From a checkpoint of a small self-supervised audio encoder (BEST-RQ): trained on synthesised imitations of 52 everyday sounds, one a clip.
Rows from block 2 of a small self-supervised audio encoder (BEST-RQ), named by matrix and row number. Each number is 128 + 32 x the weight over its row's rms, rounded and kept within 0 to 255. All counts start at 0. Numbers have three digits each.
After each channel's rows are labels from the 100 clips, of 14848, where the channel reaches its highest value: "responds to" is what is common among them. Only what is clearly more common there than usual is listed. The data: synthesised imitations of 52 everyday sounds, one a clip.
# c30: last pointwise conv (model.blocks.2.c3.0.weight, 384x384x1), inputs 77-153

c30.182:122134113090104141062201095126136121064172087133164144107172159142113168131072109170142081143161056128142108097134112147128131185131110139144119122164106085089126112125119156126155137125143172147194143091105132141081120096152076094
responds to: machines and effects; laser zap

c30.130:123100109156118151116127159071153073102104111135081134134159200134141161149093088173160150114079133129144105109154141121173168113115089140092064126130126100138052177119096123155157105103114141134182170112150183142124162157116153135
responds to: water drop

c30.181:117152143114099178145153142116151111120140144106163127143120088145087104152190137104107186123097149160145153072102217151076072170097081123138149117097174140198138069162142106184140110118107076083128130201141125148136177122098085181
responds to: knocking

c30.178:198151060122098069129091156146135168125150162196122127145086075175178129130197109137096163071115115157125143106138160129172147110088089077150077078130125137134156168146133161118156166127086124145122115181146109101103146119139117132
responds to: signals

c30.339:083165094122113188129119137185129113111081126132131099155171156089134093148037150137082144069143135126157072100148163124166132070138150189148142083117072211038182116153113135134073108170160098184094131151150149090131097107141112155
responds to: laser zap; machines and effects

c30.106:135198163157122097120101147070110094182069101143167105159173205116143141069132115071159153175174156108113118122071098120153137097117148121088133151085110148113070115120140103115144086120093139130113105113102078140129111128104139158
responds to: crying baby; water drop

c30.116:081146137106136149180106169147093188108155148171153174125154170154080167109102172141137129147111180102103168103122124143130113056106139161134142100120092131110120106123093137114155067172135134193143160133119188090140164076124103093
responds to: laser zap; door slam

c30.289:087126255111093080110043170092139096108147179115117072131098151190190127109177144136139148049081124118117121114141128138081144134157082119182117167143127117142172129151104160142105139162089142104149171125117133094119089129109145117
responds to: people

c30.296:167106127164132147100153100180179164138086108088195162117102117099155127143125149092185184152179107132086035120129109120114140137122121056243147166119085100132089070090215138160135088140115109090141125117131140144135131096087113145
responds to: knocking

c30.46:178141158104151156168124093126117120176084099108152178038097120109109163081121152119098138159168182102140083087078155063145108062167118112118117093139202154092170135127103099106131131154138147093147144096087148132102120153167094190
responds to: laser zap

c30.257:131102161124141128097093085144115159128138120130140102134068132162153151180078137066084072063124176142131129102119142112157184072148101178097141170139147083092164125169111170087189094170091074091146081162174111138121107112200139110
responds to: hammering

c30.115:120153150107187125094115093119136110109121105104126151165116107141142177106094104132087105136122133146135106074096162097141153102154160096161131106105072180193118103158131179122100101087123143184075127122045160125131145138185175122
responds to: household; zipper

c30.28:156133121195141151126142169107125121153131049097122116131118112174062160142131134100161146159166083069132167209089125123159113108097087090114135090067147116045164192191135081184138121129196114121120160107149150129119147154186107078
responds to: machines and effects; spray hiss

c30.133:163151096127169172106085142134142123127152142115098133113137123089123183167155159127106097162157202108133106153147104129116129186156121057156126096096194147083079108136028164154111149136085143099077133139146109153120175110166099100
responds to: laser zap

c30.322:130104102126122098110137126117127126125097102166124125135108129135133054115124138137111098139180131155121161175103145110115049187145092141129093133165209133116103126076103097093139101097164109136149112102135150163076080129139130092
responds to: crying baby; howling

c30.240:123141144113135164084144110101107176153146113135110138085108155121150105122131133139068074069104114105153137066081097167079083089138127057128128173063101124141123129125138122128133106139125092143153152122144140115127089154147088137
responds to: meowing; crying baby

c30.266:105090102192122144113149089050044138114128194109097079111143143181208145184185067155150052098152059098121085165100084168086126121129087113089108147143093117158156109110143122115095093135125133187129079165111154091130113119112172139
responds to: machines and effects; laser zap

c30.191:144109089180077159097170077078025101148078119156099105158141138080149110154159072135099120124144092119105076155121157089116132138089187101070134132159145115102084099181107147116077140146165135118160109131091127099130162126093147116
responds to: water drop; zipper

c30.226:162106109117079116143137134150106111130118117104124120164107187108090132188137052174148121117086113071192077135102122099140077124119100098112187141081142119203093137111147101112083140111082107178108143201092104048180103136145094153
responds to: animals; howling

c30.140:151181126107105159147112103118138106135142148143115172129122093191115121166159159121155060105170129126110081171137194156123095192180088138160066128085113181110208102122121112084099078071141125113129136116137144091112127153137111178
responds to: people; crying baby

c30.233:126127145108112114132125080166115104159131106101114133145182140069074137151094123192151157147117160103115086132145138133187161134175152130177113089128175134143104128062175129098141123099137117181102187208056110177140161102113133075
responds to: machines and effects

c30.338:094141114118144109102068135111096110112116110121102116117147121095149095114200082080136117147086117123107135163147177081175072148137178176065144115091149151133096139183086138062119149100145132133142114121157218097107161137149069120
responds to: mooing; animals; zipper

c30.42:169147113082152138119113145139147107161097156151132138153137152096106085083144126118126146094115201082158113173151105111150032113143082116094176100102126113102140118064106165111142121167192150135125133156128127148130139106190114189
responds to: water drop; nature

c30.295:068181092134100094137089139154101166118070147077154107127146112168154106094137143118076175128101174126162074169098112100124090147114132109091158112092114169096170163060126134124143125166132156139090121055158132159086176153141100122
responds to: signals; siren

c30.365:096143113178124102142153133081118176096112132199110186144151078055191126046158164101129120093115098135086143152091123110131140088141172174176106103133179069153146140055108087116048109051106152108104106111161110098209096163147152163
responds to: spray hiss

c30.3:136117201094148119151178194146086123167195202118136081142137111190096111107052142156173158128162094127108130115161095135133111109142146082109073125099113091114089142091131115133130115121178170132112179119113087138144119120137110179
responds to: hammering

c30.188:136210057121117139105082208071149108127126139105157088155095168131161074128140032116134126164103072182121106164147161056066114142115136085179132061140115116116115117120204170117111131138217126121158135134111148178163100069093176076
responds to: household; knocking

c30.309:125153102123073104096139147085132131204097148081133162104113092060084149140111124170180102161105124066137093104098119147122133108207130124104103141133078131168185115093127185170135135145141082122117072128101133100130129101079131181
responds to: laser zap; machines and effects

c30.142:172116146112081149113113101124139113154103148100069159139095150152091088145182132125154103173116234095178095176084131104167079127123084180085101132139111149102132110164142141100129117172073170108182152133121108185145109150137083179
responds to: household; people; knocking

c30.92:100164136146088108091136155186147145126154075112196105102110126119112096145104102148099141115166096154083148098172137129110126132092151091177158163173082108074196103116145114171102167130129175076114103130114166158147130087124139105
responds to: water drop

c30.107:186108141169101150170098150159045150137196141172174106098114119121108105141132173150068138089139128118112159107132143099092136100148125106120131120154060176146107159165130153177161104164140121154102107140148121137151151108134176116
responds to: household; zipper

c30.38:078072162137115112137105137088093152092119085152120160151055150119141106105091138165098133078108131126160146095112108165093126136141111134117127165081112144102140103144131063194065081140148086118145112187220142118102130138199131098
responds to: mains hum

c30.210:152159177117120135160082102095107139114129118170127086083105114134156095131207115126130123146150195149146142087146101155120084169132159133129137080052116113110060101121111141182114094153161141100158154077164154094115124134124173089
responds to: machines and effects; electric buzz

c30.83:121121147121121100111120156130115078115120128129124140160150079105115095128138108144120124151119146167103089137094117117147136114113105098155082166158087194138106113171150095097152087125220113152071091100130162144081146144105086131
responds to: mooing; animals

c30.274:092118158144150164142104106140098107128144148096142132128102068129169123117129092132146093154197120069116096117120121122150101124078138077104132152098156126145137107152083112088140147140127120130102160082139121098117078201088091080
responds to: door slam; barking

c30.225:121110121120135144089164080122116129129159111134126097137116116145192128146087114102166098142141125140132090165092137125207214061161133180177130134185177136152090129079093084077112091152097100144117135125076131104172133122097120151
responds to: animals

c30.113:150109125057119123173152136172098167164149112157110123084153123094102185108097127138100106137154132164200097124160185076146143136140134120143126130146122123184140107104112158109099129091159089119091126085141084145095181174185181102
responds to: mooing

c30.349:123108115128119128122106117093108113148173187099103108172097078161133099068123148208113121108146068138107132135086118147086146112089096141108053134104154160159172173068136122116148116103133120117151115154115103066147150153174179136
responds to: crying baby; meowing

c30.62:126087133141088115165099118157151082133150115093092147167077123094162069174141147181086118129157133107148096110133144108132097133098078134150069119070131143153144141105077114124138108143147080143173135179114151078113127119142102057
responds to: household

c30.143:179089116155154193153152173147118147123120057154147151145134098089093157125169167065155142070166144077148106129135135100148080154160148141070150089091149128113111130114075120213188140139053084141148202171064118162119109157108118175
responds to: spray hiss; whistle

c30.327:119137114134189092130067161171119150145124088121140100114131045169128153127096157101097079093162156161068124132095129073110108197152097141083125177134101120192106170111135144119126154142122117135077169108118177175122098132162094158
responds to: meowing; laser zap

c30.36:089108170198141092180059099097075165168126132127157049138109137086098123120115151096120135128154103121155172158117124108131089068114138076141153131142096146112139123084101185147107110090165076217097105099080125117099130098135138068
responds to: water drop; barking

c30.271:135152175082112171148131159135132074086093151152184162154123079076115149128142142077123181093079118143147086143104187178093127102066174132105163139170128140131148113164176164133140089133224164143148084155146158100107111141168103129
responds to: household; knocking

c30.201:152091056117199145096161089112069139207041144079115158174089112099130130149135117115117115137144164120128123141151118178153105120057156103189068193166113142145141091130146150099203109128120138153084053116157137144156091154078147131
responds to: water drop; nature

c30.155:136124109119150108084112190121136120161122136065148119094123191108142163083074123098101163149111108110122010159151166135148156167099157153144141141135104123143147108091150157119162139111124131112094150161187088144139154164142120114
responds to: animals; meowing

c30.80:160185046113135122182176165145143115082165114165160178110134157152125124117117136124161149108092124126081146119140122105136107070124134125074165074160107176100151117124112070172109110091104141132142141103047147137142164109162099166
responds to: household

c30.366:146160117138106138125117131125136121115165075088164180054107141081112137136137204126112135153153101109088118156152113127141104174080103107099122146122134109100105122122116113048130085138091166103114100140095137116132162111117131154
responds to: door slam

c30.380:092125100156117097108157096109121194140161166111182092163100079120111166084197122147154148183110156133122171142109112131152096123139178197135146098135136120090071196113079135147068141122144169137083134139115087090153143151154141116
responds to: machines and effects; laser zap

c30.64:147129178135115115127138069107098085139136117110116169074084182116096118171163156122122147094131162131116108133124173144150114123092109134043141086151132082077139137087208156200090113153152150129104151144141132169111170152137112058
responds to: people

c30.246:134192114124107148151070129113146126133140129127085116092143110167155146143205126142108138085149088088162125160197175169127160077104109147104111122172098092143099143058127098137128194142138127069101081163112107160079130104111093111
responds to: water drop; nature

c30.63:134156184121120091126153136151119118079198138113127180098143090140142127118135104106120157072097155120103090077087114127150108192143127138160149116122159106100116146112148162127151145155152166147141088119060125090080083160142194167
responds to: people; crying baby

c30.0:202146142184122169091120082162141120126143118197177089123073125099133162183070170111113101144105114124118100142165118086147214159124123181113096107159166091087115153157189151131100131086111065164142104141139120121149133119112131121
responds to: animals; meowing; howling

c30.234:133125149117190034125114119101159123154081167073188077122170094142171158196102084070138165113127115118132133115167187090148192130123118092152104114125138074130117128136135147141164132166181151160116178059122112103165141130097100106
responds to: knocking

c30.112:133138172100062099108081161165090171139098133184165103108167139112099099124119169134198162124065157170126108146103109114121128115135153098111129121131136048077161101134119168099181134098068167132123134100131155145140134153088170129
responds to: crying baby; people

c30.152:091121073171122092104171101183161192128103217141081200130161098113134167149186101168079091141099187096138144121130183118123180138092132112128102132144162167134122143143092145139176123128154144120139137173152079110108100082145128055
responds to: mains hum